Weights of a small sound classifier.
Data: trained on short pieces for a synthesised band: melody, chords, bass and drums, 26041 training examples, 48.7 epochs.
Rows from block 7 of a small sound classifier, named by matrix and row number. Rows with one number belong to one neuron. Each number is 128 + 32 x the weight over its row's rms, rounded and kept within 0 to 255. All counts start at 0. Numbers have three digits each.
After each neuron's rows are labels from the 100 clips, of 14976, where the neuron reaches its largest size: "responds to" is what is common among them. Only what is clearly more common there than usual is listed. The data: short pieces for a synthesised band: melody, chords, bass and drums. In brackets: how many of the 100.
# gate: first MLP gate (model.blocks.7.ff1.gate.weight, 640x160), inputs 0-79
# fc1: first MLP up (model.blocks.7.ff1.fc1.weight, 640x160), inputs 0-79
# fc2: first MLP down (model.blocks.7.ff1.fc2.weight, 160x640, transposed), outputs 0-79

gate.338:168173137186119164111152107117092182139123095130128179186204101126127118143120149140171156179079195141161161104087077098114127117125179103113126155207113103095112162137116095156148094138115124123111142127114190162194139154098067119127122147
fc1.338:130158134126112131104116147096115143160143107140135114178142136115124142109149153179123131125081145116115138095101075075060179103112155125142104111103090076040109129160097104173124089100168047137163134126106151119134163116103139131203132151
fc2.338:141142136087143160147121101170112134128099124162115078130075135064152157169149133137163149092106125140135082124067107131094081171160180082157105097101096167133145061081144156151114099117116107144120190115106099139169136115171146088085131127
responds to: electric piano-like (29)

gate.332:121154109091071099187114160123156076124183159146129089130146119102106107158139090142121168176108141100127149127100182127116144128141058187142114128095127103112108168106106106122094126151080152147128145140142098101124139140163157090106082135
fc1.332:151114105108091182181143097114138137186159146033155123117142160107086168135154102117149085102172082173123148077112126168103095057100154140172085162220098167117146100112152165074141160114173096083073167096107141102139113090095116150131139111
fc2.332:138119110163140121166138164104130130121104133150111139168145139112077106123088135117093106143107092066102101155131097103191149145163087089115130170088134149133124130120182069078117173080127134173090062082094076142162142168114129149157110115
responds to: tempo: 120 to 130 bpm (35)

gate.549:095073157081115170190114169128167196142128141124135047107092128121093174148150108127182122120104073097114116140157152144106169094149047119191187117149165110117131125095110165205065127087074132175124100134134175102113127113126085123133106092
fc1.549:129060107134163180171116165104147178109110144145117078099099131183066188112155098148155031110119114095186126138118129135101147151143055132144156061096181120156131140126137196185108117118115179087121120123106109128097064113118111134129118119
fc2.549:115150068129113106152142125148156118117123123140188065124122111108088107176150109133165163093180102120148143137093105086170096134164186148146170103121110130117159093158139071179213102098127124140106157156076145102095087099112141107143144136
responds to: harpsichord-like (28); organ-like (27)

gate.231:075124160166182072073115152071093173154137102170106101123168126135138181118169102119136091101148079090127106140149138113105126134073114120134089083138160057132116166072152119089153084140124151090193098160177077117129121140179160129108150160
fc1.231:105080085079113146085100131133135091173091107131133070158121070111162080107083126133142160107158114177091119071169077145125069103107138091164157122119121144117067091154158134106158102124158154142076153071131088115162098114106143078096161157
fc2.231:108117194154156112099107125096105133173145093169054092101110170163124091075064115084067098155061120121083135106130189196112097164120094124122063096154146218120160144101116182122079192137169146137158088126161159138150140170124101145080145107
responds to: tempo: 120 to 130 bpm (26)

gate.53:132158099102186072126115134168147087080138116162121097156150136071145079174165134120114174089080119082125088208109070163098161146152145095165144154106111118065110122050147100077097083141163142187108137133106133101087137158120208150114116133
fc1.53:123147097147077174123072095095133124170161130139142111087118111128162114074146111129129099160164146158169217089096164118180070135106150152171157106171111128141159073177061208168144118082108119108131165124112161131115116124140108076154121127
fc2.53:104150087192088064083097149119184159141156101128101128132134173163142086172145097158149073077040109092153152155123124140125130122136099129104122079087108131171112144126136125147129126142153157132164172119104137139136130155132094160104131136
responds to: string section-like (66); melody instrument: string section-like (62)

gate.414:123077087151126088139132164103163194108091097133119144124078116165125117130127124171146105157082140148108118122145113143127151145166121089147092092146196193142116179196134092145079109203085142128147115205119203112149144195131106149149103123
fc1.414:107128150072021160112153127103134123110120210142163138117100134072194136144070122119107157077172205170103140103087149103135118139091108173110160144111107095086113134145132132122098175181179159103153135119128150133151101039126158057113107077
fc2.414:146108151119154068156196136102091102118160126089129168069129133147139101118084125158072084126151189116114130097137186127119109153103139126102187139120145144127157125136174155124118155115129212137112155155126147131129190118145129129099158072
responds to: harpsichord-like (27)

gate.13:143145061124128183080077099121126105147141085111115161196167151174175089101095150120149135116142151174125106130144107087105114125148118077107198169174108150142113126185061103185114063128105122149129188143117172105158150153140088157124135113
fc1.13:063082163118134115170180121087102148127142109108137126095077109155147166133096120156135116124094085080078140190150111119115168132124099175097227089142144137161116189082227165064101120104095113118169155163070092089097115101164163104130099050
fc2.13:054134113134113147135170154068096084074160165134152070113085158169157144090095138122076104125114118048137164164151124093103137186131062163145113179117165126162124158152111095146102126148105149131125056171069198137098168099170067147184137121
responds to: square lead (34); melody instrument: square lead (25)

gate.21:150069101151125132112134103079140221182134121106110105140153110061138046135152109092136093135140124122115112131165122163156133115114192124078157077121151082144079112139198109101100130134160133156133118076120167141130125135084050114126124112
fc1.21:056143189098146193110132150155119053132139112151130173192118144157175097128074147148133156118097112192108112151114063136070118049127134154106149143084131170161148109151082116099192142084165133161172128187144130135129062171154157079119105108
fc2.21:163120175133145049159116167134156117176158152128127148087116124130148166126141124107121076223175143087100180113145171151126114130136088176140137141096070163139113150112105173078120112088140072111151129056158096139090155105155185155144103095
responds to: marimba-like (29)

gate.500:097178123138112091119117108146110083119101084104182177162145124131131150157154148106193092165126120118119151120176107106099131122127112153112168198176138112124067115139099083157155071052088127117160216121163132163121146157113086168116087153
fc1.500:059119132131116163162188077109119131197107175124104110146121129211133141175097146114114135125172143154168130118146185077116094169138130123131155119114115129122126196107131157186161110165167137126104089092181107121099117110137175175086119186
fc2.500:093196096077125100098104164106094132146121154107126111135165097099114161155106136114121174164088115123140123132150106140051206116085097113151092155129125088119128113161066094132143136099145099106169138136112124106108149149139167108106070080
responds to: marimba-like (32)

gate.324:116135117082110113153098123165107112110147096145142154225171127078142136134107165122169142129081065131109115124130084116152131069123090120116097157084131132050137136106151086122085072108175099125103129141128130149156153155114107075119078121
fc1.324:154091099117114118082152148078214142176139149105087063062078096149120088103140061119147127098158158128116101166133152146081083180127159172143153077115127138153105072207127179158160188190088137168128127118142137102141115140117136125133167152
fc2.324:129136110119059086069182138068106146163124170081097156158204142179060110131087142143144116169115141157156136112133141128117211131081111145125136105113089083120148115160103072151182172114132141101133152118170137135134159160131167151142085106
responds to: string section-like (60); melody instrument: string section-like (46)

gate.41:136153114112173095102203140145107133132123161144120124195137090127097129078088138145110134193113090139082169114117157157109132135106091096118147138087111126084149143138089081096101109129138129133138091102092129115114151182127155114130061169
fc1.41:141148061124185093076081112162113163086109094123089084157137114187085173128135078139128121158150133059116144097139106156117096129163088144141139133069095121094159140099103115128133141043143078125170126146108093140102129131101124156115078166
fc2.41:147092097130131149106090089145085131129097200080115123154117105173160098106172127122151115147164129126094093110140125126162110155151200106161114152167123138112144138162171143103109155154174058097099094128155144111156112115084145088106134125
responds to: saw pad (79); melody instrument: saw pad (69)

gate.227:117128140154123136111110122115084191122121151229119169107127141106157099090122153112120182140180110175093066137168074102068106146119121137068128168136134145180150133121144066122115087107121175108189119094073105167170101204100078112113141120
fc1.227:093123097128134106128102136110158101169092126147092012156073101096169077118123119124131093146104128107143200159148067103161138102139137096114163077117136079117122125170087094121135133097172130130115071174090100107195155149098140056133139101
fc2.227:128157122124136118130124100125216172104139082152108119087087156116149071124098131131149167077169181130144063148162111124170064147164122116142113066078119103133133158162191068122178119095158129144141146154122122103129143097083153117168118105
responds to: harpsichord-like (42); melody instrument: harpsichord-like (37)

gate.540:143154117222095166157125164126113163219117106145159140179165084103131059136145122107147140081149095142139133090141099188140111082097159135097104165149109118097132160216147163140177126144108116150125106132132138159135090123054085163122143090
fc1.540:109176152071108121092167131155150089084134157143081131066123149125165156086107112185098095170114169099153145123068155112118100165154091121147108106167092117140146164122095124107078114141113225134157136130141126084145202158158159079145142113
fc2.540:110204142166176118173164119131137119093148092090126153129142085119082120066143141112114194072094101126153131140127144126118145080105151086081096137108136092180121148143168145069191180140128134119116169180128117133132089180104123178130109152
responds to: trumpet-like (30)

gate.565:160137186101087153160110120154108140139153101175143147184202161157118123140135147129131182177113112142075093126118123125206165114122159113132139145082167148063147121108170090171109158092104154122114110212106121109136128153116112163124142089
fc1.565:118055106134114143103161129129175086150162112084155106086072148146164107109096098158121125069152185199184106104092179079155076135152110124117170137188075152194157167218161158142150116173162130153150149103127184098161104121171127110124157195
fc2.565:134115087135102100182172081109148154167090136197103115093111156217115158183123125202187147106116155099118101166112099137177161171171112185145170122094120126071139151141148105164138145128126165140160125142106143121078170107121105116157087097
responds to: trumpet-like (36)

gate.108:183125116112098148205077106173129097120083120104188100066113151106146094177133135156223131122151178167161115109123125177144114146098167163146170040152148089157122135117126165197152154124156137084109178153134132143091155102156068090093108111
fc1.108:120127126135133105161154098169121210173126112133148082149158084141104172123120168194142180084153125098131114123171146174103188144093108118099113120068137078099130191122184080168143119095128171069163130184147109093120151125112135121120105167
fc2.108:174085136109169124195106136109116079095160131165146136130118175183171082136130136070145101103162137171137125174101140118152152153140112158116157141091107185155159064133160143126142143203072145168076067160079124115129089116130112117107148122
responds to: trumpet-like (34)

gate.233:145087187113098094153112146226158166066123174146158141072119111194147168126099098105161128119171117161132140170161127114117141120131081117141146115093149135088156164130113111201085089156153148133156113098162166067150130123087117111120125104
fc1.233:166170129103087105116154143155098141105080107093193190148214136059100134164135127129118139134152145149053095087085125145188172114133172113152096176171114107077139098112118125163111144122129125128093151106150130132148162133074119154101184113
fc2.233:143063125150131097114151164061125130110152150114088121099132155132168127073109128066141114152131147142117088135150219125126151172087087152093151089101211159159106167119188168113110133164085193141092066135171139089147126137123107184136168094
responds to: harpsichord-like (31)

gate.187:087165110131162024169128114170172106150125134093111115068149157125163076082125126159140128126144133128136121066113088144153087075163105136110089094054117106160137133160135108130165139065132147125174089089091096164152113123127177156132104118
fc1.187:145081168156162137131137173128149100164130110120083035107125073110139104136167090147202075142170116186126122105116139091170076148218159084138099059121169149144088111112110182140118111092115101138160103079162111162093125097157112116100193141
fc2.187:222128205143149158152189093160115115105114084186142188080117127078082107150124124107092112104192155185109081123089134144132150134130164124097117139110121131131159125127125189107074105175107162169095154088086113098159118140142055145140133111
responds to: plucked string-like (27)

gate.109:101143105113074082107133091143153192104134117164173139172085126191136159105130158177101193101122106072135096172145091101141161142144144110148126151193158106113114134113111117120136105105129027105141156160108056097140111149120172082155074093
fc1.109:119095099114136169084137096163084178083085132127106136089078121127139133105079180090123078121150156125149099120160137118155124103136126070063140095187085063161198134152184132137110071129106156114122080130109152043143114121123094137162139149
fc2.109:078145105090126091161108115152074155135151102113153088114119070146119137189162129135152164176130119120079140113117089151129070112099149165167118151131100110136175176130108113203171109089161105128153159181137149130145141102114133112083106130
responds to: tempo: 120 to 130 bpm (38); organ-like (27)

gate.157:125123148137125160111175122087089136165137131125177138189149083193095111157108101101087047155181058152074098131156111128116128120121156113138178183187050131088108104145180119075186121115121116092108130094161143113151179163070161152147111177
fc1.157:110152168156179144102117167087130130226120173142120178069172116156142106152122190121102055222144117113098173161139089140088141125147128137161132164113144137136104110138095171138147129110082122096137134084128104170104164114137146162106145116
fc2.157:121111102145139113109123165105136107151150151137099102141062141138105041137072082074142063153118118115187114125119128149118140181152098115158053104177124133128084141193112101105112131125148100113155072088212175161124124190123115155187101156
responds to: marimba-like (55); melody instrument: marimba-like (52)

gate.195:141160172124128150109105167134137116086127165171168124152172117150132148151119091092184140153173091213132104180154117126154199105112149093109185099083144139167180136121152156191142128142064136124083116153193209120111170169114149170139138142
fc1.195:162133148187154117129101146136109114131123132156107107158137125169190076116112148065137141173169073177099055122111122090119077192180146154130125118101179127127160103074115195147129150152122133045128165121097152139112153147160125189121194185
fc2.195:134144147112100153083085167179144123143193143193133166190137154153097100182122129098108097152157069157167168111161098136152144100119085124157071160149096151087142116114132108113077087098112064150138078111143155143141152102067117117133071153
responds to: trumpet-like (36); vibraphone-like (28)

gate.513:084089157116152136120109138118131105117137095118141149212080136217109078130117116051158133146098088163175118182104066123089115091143147170145127157089137162093154075166152119161157083152052091119140125141167135140130117189101119135137145151
fc1.513:133150149120133189114094100185047147143141102159139098136090122160148034133119147137179069142123132102172134133112115147117098081081106123079117093191106149176176135110113091119152094165179101128179128100092121136169126099151172084099116120
fc2.513:087147194107155143157129077161139157109130109200181141121070113149165066125127137076072104127099111108095151180156127136144135102138090062054134189124140187135162186135110073102133116132136141132144064134062139164165108187126083155107129124
responds to: plucked string-like (44); marimba-like (41); melody instrument: marimba-like (38); melody instrument: plucked string-like (32)

gate.529:106134131114093173094174060148084128092138130138109148102143135141126127059078168157144121071148166133144088119127217151097111072107082097120027111128111104095180160132119132156125111102147155103157117150085157098081136078053080140116079175
fc1.529:120132119134117129100187114114141186120121150118145151130100163091164082169161126192135185084114172143146138102095140081229152084165207110131103122091143138157142115142096100109080095173146163093119117154093227081114124096136174155161110167
fc2.529:131199162094099096113198118131175124130144121108085134112117085072124155145150156052140153102167145126120156127100173110132149141120145121096153119133137082097146101102103131154107135125149102121147183085138126143066129127154099114129126138
responds to: harpsichord-like (37); melody instrument: harpsichord-like (34)

gate.107:124098118141159115141156186117118112127071143181146145109087126167153157127161122136077155097114102119115154164147137114116184104131144136066142195085140135140154140121145092097122183141144154126082032175104155101149091146073159178136117128
fc1.107:098107143141138120100038177155167069118158171055126136103128133114111091104149185080110014118121156105152157119128130144113078143192099092118121101117136093143080118175141107160108107129160131067050115088106095148079133154160060114130189139
fc2.107:112170114055124068155160136087149124119171190108128111122053153064154163126144164158084113116079145103114163178089091112178165197154134144150107099111125053121125151092111082143102115105128127153136132081090090184099124087117155065123092125
responds to: square lead (47); melody instrument: square lead (38)

gate.340:097169100139166042107155150167177148142132132171116141140115130130163141108069177167108142132126156097159118115121126139100051117160122115157102144074105169139089125130144105164113151109171147107229133175144128155104103105143136101149141136
fc1.340:133197122105116122057075144086085105132134141093119159083206170124127119117138246113116167166096143158128149145099164120128144146142116115167139097124163101106067185195088153133150151189127114084112149158160174152125157110126132129164099103
fc2.340:165145065179118129143172143152097115093142091125151160129196068096051174076167142117107186138139174096141136067107157114136157123114162139122065181145113083101098114096130100118136160118123111096097139188182080149123130147123132177090126118
responds to: square lead (34)

gate.637:193127134171060125097138149119164148109172092159112147131161080123095129175189132169106154076150096141107143101106098107091073102151130149158103151137084123017077098118103171149104107124096124125152115130170098118120078191135149136164140079
fc1.637:113150126118160045170079154159136089108098140066157091124152047159103174143146089138126098104138100068133116167114151156074145120126166169193140112085108095098091102122113155119123155197120095131106126161133082102098138160089149200118164101
fc2.637:115171175110106029144103096144126177076130071136146102173147090081138170092142110160087177055169168129132133126149108119131099093101128094083097154083181121163155149133156151141162113133131081153151104166138145107133109121102153162209112107
responds to: tempo: 120 to 130 bpm (34)

gate.35:143073134166106141096120109098111178146126126145121104131105075160123141132127109084103168110135157154165151152119172133112144080080169189091156106182095158167160127197121175084094119116059149174100116112137142076158115156142143082134159063
fc1.35:175142107102177071150099096200165095089162070098108117142116120099081104082115109117102125111106136099159143162114096184125106098134147181132113114071123123180145085089144122097079169127148093133054121131117098101075148121139136155091089104
fc2.35:168136151107123076132155159133127167158174083130116110113160137142063119114086147125116153123113129087104128101135127175099181088123093174164099153084128074136107152110052086155114176098118158156178130146159064149116153165168159172132099117
responds to: organ-like (29)

gate.244:127104121100172125108117098137137133131080078155110113126138145166122077165156112118132205119139179112141134173129086129110129102109147136125086144139184158131148141114093092104168179139101107121086070128132060143169115176104093130128126140
fc1.244:143135120125134084075178131146102146168105154113075187083087174159101122105127122231071100134168123069175118124132186108131117152120106119125068149122111116107091130198181178074125085138154126065090147097196106103119134106174121144138133118
fc2.244:128126118157135109125128111095179125124130147130105107121053142080181169155099173159067161101084124033134122137123142165103149232165080113129135028072121050156128146153170130139119169102140094176089142163108130105130093100136145143132148105
responds to: vibraphone-like (29)

gate.297:086134114130157163117186079164129144177113209138120141151093103125195089063118152161094144071172090130148141104205110199093128126130118125140185152176118118149160159144108074156133087106100149072131126135095149138175105150115128144151130134
fc1.297:118104159104141136189120096111113130110114112186157187129034178109168124117133082161126134089142140142106082153173102147099135123208087145148113175141079137180122114160109113055125082133107111139117111179096105115169071136086112067082098122
fc2.297:056160099066135092104099075129079116124152153110153048074057159123177195162142134149165127115088118121105089130095137113143073085173125135132133158173115127106120177092106158126105082123150076157149184113116120129123107083121095097125131180
responds to: harpsichord-like (30)

gate.535:105145159100132116109122141172093159144088150149161051138065127177141124159138115156130141112119066163131122153123117133164155097083127075100139132084160087120225143153081101168090115132114106177157098147102161114149159119115179069162045083
fc1.535:164165107151119013138111139147188144087153146124134071120133187144152171145111134143128147143139126082139137107112148067104188149122144086105128064068128101110134153117109130215120170107096099135123123191153175081122163144148167151123148131
fc2.535:149081130131148194133144144099131116156121167132141182142141144148145108130113120103120124111145102123130088163152153143080168163100079112157123121161125140206133161142124158095110101181114159148043097153156162077175099165132131119120143151
responds to: trumpet-like (32)

gate.190:152136137140148137082109188126100166134172132155146112192182137095183099139167121054109105113092093121132134126132088174149133103119109127122145096106152128069133098151097156154076107120113137165089073141044181062151135178077097146092144133
fc1.190:106138134088111123118079099124154090079098158115117192094044097127136089125145108154134157132119111139123107122138082095080037150157118074157060186127113158140074135122082103131144107152127117122187190125124137158091130129179192065177133137
fc2.190:130159174102128104141147196102106117115127074119147203148161148105144112071134115110073140131073157126123160109094145085133119086083124133045147160084176158125113118153125116083154198118150134155130114133095123108146082163134132144091076097
responds to: plucked string-like (40); melody instrument: plucked string-like (35)

gate.492:167160100166144124113063134101062135117132091122106150161143129114110138165136114187088172169123119139147157121080112128221081086140144142148102138145071139079184149113092143066120088072144036149118163098027116148144102125137120094121093160
fc1.492:120130118128113141112100155153143127170145139130118085046169112132141058067153131116160116099114127154194143093125131134093079158142105105164074073219175180183062131152109166147083125125130148073176126101154157148122118114161070125104180141
fc2.492:110143141106174099079193142088138123117141182098104120051086153103157192100101124167122107096139140057138149100164143115100152143104022139106105092179147085152125210129115186095128097152104149154090187122125122133123159121146127127109193129
responds to: vibraphone-like (33)

gate.38:150151128123168091157106184124165174111145149142135128122138139125126150135110088113166168170110185178133105179153115101084116109128070138120105087108096103175196085111090155187087147132094103165173103134163149093125118109134085194139160106
fc1.38:120151131087113055094157131067180124128181086187087049110073106123127144090183111162102116126106144119137157185085150106107137172131160189077115082115102023117127125141119135099125137173132164164103179120068153106124122099142131127132103084
fc2.38:110166153160131113152160087133157061098159153140180132130108117156144169078110131172147144181151135127139153100102126123123101105144122114090147099088112118121126104154118137108151114151153114068170130115132110138122158103131184105122127104
responds to: tempo: 120 to 130 bpm (29); marimba-like (26)

gate.22:106119152140084142116128105208131157187130149123040134141127141093138158152128181112143155108144125125101141144091122111128142132113140098134099148155012161131160112201131114162079129127125134164176142130108087165169152142142123093196150198
fc1.22:140138123100178132158132138050126103058123092107204132117119121171091111088153097119118084157135111100147149114144150129136118135138095194114149127085242085098093138060134136069191138135102129077074127131157155099108096117077114162057114064
fc2.22:124136118046132122163143118075090091080225113090194149116090159141113120098108131107139099132101148143128100106157199133124168155058132159088108123107181172121150145071161113100177144117121132137107131194138148081132097107086124178057101071
responds to: square lead (75); melody instrument: square lead (55)

gate.134:124121139103157146127156153167087140133117103162147095157119130090086141132142110124146109117122102161096147172165117096154187100086102049156106125083144049073149139121102117176073117135109100177145109124129202101106133092102149090113119108
fc1.134:066104155090150180141156132069103107135159110109080068141121111096124095151109086127137104116135127160167136119127091128056104156147089098139176120205152157134110101159160136102092086157126144131151140147161140161157118097138110083086197135
fc2.134:081199105094131090145146130144117080144104172107133139113159144131139157155148167229077137160108122062150158126100098130033173144120139152170190133136138091080137098117117106150180168116118123120138176132135075132095126132194177133140059125
responds to: electric piano-like (32)

gate.523:126166098180156128105091136137082117131094114095178087134139182122136141159116136081156072146128105104153101119100113148160116098094159130095165106155101087155118163142110184135211110092104149157126158129141155125147181140050124136108111165
fc1.523:173165065181080129144111188128075128151136119132072134115171188094154149211099177069131156171077121065059148140094107115137106129134145142137126097141115142145115159119117158106098155159141155110165071178063138097119182131114111100141142196
fc2.523:117162118087144113140095075104063112083184141120157062127126126073142128118122110065181126134133130127140090140052094073158102109143180154088086127125093125053130087102124093082164113123125060143126116101070094146109108106088094101157122170
responds to: vibraphone-like (27); marimba-like (26)

gate.439:165046122174174158115069127171135114113121067110125171170137129158135086100103117075113064097079148134173097147168134113171115143188118100128124163073154198169130136135151114145077152165137121113150149191125160112124147186080119196129168172
fc1.439:088119145101129069149124161127164126166196153098121154089180165070160112108068148164148124156149098122105172071090134129055142100101151166150139175135059124098121095084128108120177142095143114159111075119133117092096098162124168123120144116
fc2.439:064101174101093129162135094133095133190062155135121151082141187188112103220181165170107135157115141159117144182131138115197146066149124120154154175141160112139133104130106097146147082111139152150069156113100138170148169154197151141151117132
responds to: harpsichord-like (27); melody instrument: harpsichord-like (25)

gate.206:136148117114100147247135095063086109158104141076141198167147148139151117163125180147122123144081157112097134090100122119135130133148167201160155150164085118083149134069152043148177134092124152127115108101124164168125135100127088185159154115
fc1.206:113104181119143121187136112125109109106109168106149210073109097101094113071107152179101162151101147149136104172145170084091194132115099147111092182106138122132181086104106135083093154107117140141111161084150145107075129112149131135174142113
fc2.206:164111152142120105139139098156170172096138127225074117114146127114136152138116102178110149108122128162183107176140077164172103144168139153131169128163135165141106162214163138095075119174166151166136118144098146071190132132103082103160148154
responds to: organ-like (31)

gate.497:147113145126114107177131116086129140156131128125183119164132146077152163079124159124127176145147144171104170140074100204126092114094170128116195124114153105055143083143107132115138121121124169117127109041117153138070102096090171066139072088
fc1.497:146097182144141108142142130112166170093113119143128132101191096139117170100157059154123118126111210115100145171145079113167191102148071174121163158171117127117143139072177088099113094148088121148153147093163084113160120188090138144134133100
fc2.497:156124136135132109166159129165145091112123129165196123083100098099171151113137099169166130132178135104120104142100061153110095067136128102127127175077125128148076113143141148081101097183157090114152123107136057128164065112077119122077070104
responds to: square lead (38); melody instrument: square lead (29)

gate.44:117050113127102189095111138127144079122108118081131155087141153182131076085140202141152103159172117147081143121174147107091142139119136107148153139114156159147160148187160153180118147141086168148113175178202154140121157159125118112098086103
fc1.44:099104133036098218166164098108122097113129126085164107137090099082163158153095130149121108098099168097167152185157081117194180111089129151133189162129150123141179127111077109131137163116136117148105104102111151090098103100110191088113089131
fc2.44:092133093144118128095105118056179106177140109112144086057076124113117144055102099100148110139231097026112159123179142106167131124145133105114154088154157067162101116118113159080107098092128183137145142101161107109061100150160106154175137094
responds to: square lead (34)

gate.3:130082147103103108150148180139159123125122085099141191102115135183101121155172112169165156111076134098117093127113146141113108070120137162163098144063137155150097114148155148041139091166125097149066178165135126133158141098117163166074100105
fc1.3:126104190142116139110121130116097167148153141122118044139134147162117069128112128090131108143118155122167127131144103152071146149119169107123140084210110150200178147149106144206180118188111150098186151115145096134089092147161103150155166113
fc2.3:074149139183124092068111118126205126128111130105142155127124115108122092092150129175137115106144115145151145136182146113111116159089126174124156123132130137151141158113187107122140090139152128146115123184166110141203101128105084126162132165
responds to: string section-like (65); melody instrument: string section-like (55)

gate.4:140122169148123182061170228118124136117126153137104184133157140110188150169152150133145109190098101115118156099119087133122119122105116102133114147171142177085124121184130176200174104143112122066156116094098217162145147127142128136154139130
fc1.4:131139125063168145205135127177072147123136082171134105099136105129139184085058166110135115123099155106090069159131151125087110074115068150121139102061185146082131127106087119137082149112215132121135157139090080062121082109119119133127106129
fc2.4:142131150109134122114103141132115166104121161175109104084169187133112148111139162119116095163162121151092150076160194117115147099128142117127153133089144141162205122086148132153110166123096138139054094155104120124119137135104094125110138126
responds to: square lead (31); sine tone (29)

gate.480:119160107137118062113081171106148173152108157164137150127090131113131097148108095096205098119108162120119155152168080153108116076081143162080071155097108144111144136122089111108137066073118128157176129125134173091100121155122105117119084103
fc1.480:088151143150164121091170113129151151099101091209096125121116056184097175108131183142091095148196131166142113164154087125142128184149134093099186148154130104151184165147155072166129147146100082142146155062109143173122152138139132148112118100
fc2.480:128146113185105136095149122138150106172117143142095073167125097129158102097123127097101057089189169110121140127157071095132127161136110130092057068146118085150111113168114153101115109170151109142116109096095112099094185076078086180135194105
responds to: organ-like (32)

gate.470:111108177143205081101142132094151084136121053115109110066111071156122087102087134136141125166201161203179130114112148154099099121126146110110100104067136116150170084121127119150168154149137145125118152131116075157090146119141173099083130112
fc1.470:142105245132074180125124130125191166131117132123136093112085160142100104137114177139079201118174100175107127164097155159097086130125143094148115096068131145122132111113171147189114156127151168147142162121150132083133072146141155121161118144
fc2.470:164128150167143150171153124098184086080143128167120148123150122081166187104218097149105142109169087106143150137091066169173123154201139131099161149144162147114132065118190167091120110146105103132144105077074092094150089141137065170175133138
responds to: plucked string-like (26)

gate.301:167131110104055117168163144123182163139083132108114095145072104100150087148171152170110088102062170036123198084144148121060139128078153204127158148168138087099152130134165146088082110135119116136125164127084123090119110075071142071102112116
fc1.301:188143104151118047126142154165184164096092183134160075131061126132152079138146073159089087145149132074128108096141110131123105185152174097103113127161159141157106107161120082092043129140137124109179129100156116105078105079137182153169118116
fc2.301:131129151124183080112091163131123132222119134122145160099108170159119116089141118133068145143104150123130158150199106166120135156058124147136108165136132092126127126121112133084116138092134191081125095154120090134109134132070182172096157131
responds to: saw pad (60); melody instrument: saw pad (41)

gate.180:111093169106139081097108096130150147097126109111068128098187147133165148067124137086138131116169157125115067134094105065086097112158158127097137085056142117151140105171131096196138140200150155088148120140130147179168152154198102140069154109
fc1.180:186123110067134092159149141168117142112132092145176145102095142112174135151180057106128100121169111081132093101105124137085088097141177186150102178195121135117110079153127094019131062084110116169103113102118089098140115126110147093132128127
fc2.180:108157129132095117114221132067118138119168123140057128087104148105155130101126083133128116105158127126133111141180166158133132087128099168141085081090143047161070149156103134100121126161139187150137159120124130115102112106178129166162139098
responds to: plucked string-like (28)

gate.199:154146089084134124088035110139100145114138185121086115113149147129139098160112093115162149128116141104097134155120091205118134093131195080077148097123083118163102112105086120095166122129095131061115204113175070140139126175188152131132194126
fc1.199:139090219061113218106171129120141138101134181148084130131140149093174170125125111123124169135153181160104127160119149126116143160089107056116199161136113134115105125148130110122117150147126213112087086186120131094110128200140169093139121112
fc2.199:171098126171149135099042082178112102152091170129121150129188176176148131112151186124120133147131112202169095159107136172162174192111121126124139104076122154133146153088135148097094108157139067080075152168171109128166064137071126150132130167
responds to: marimba-like (31); melody instrument: saw pad (27)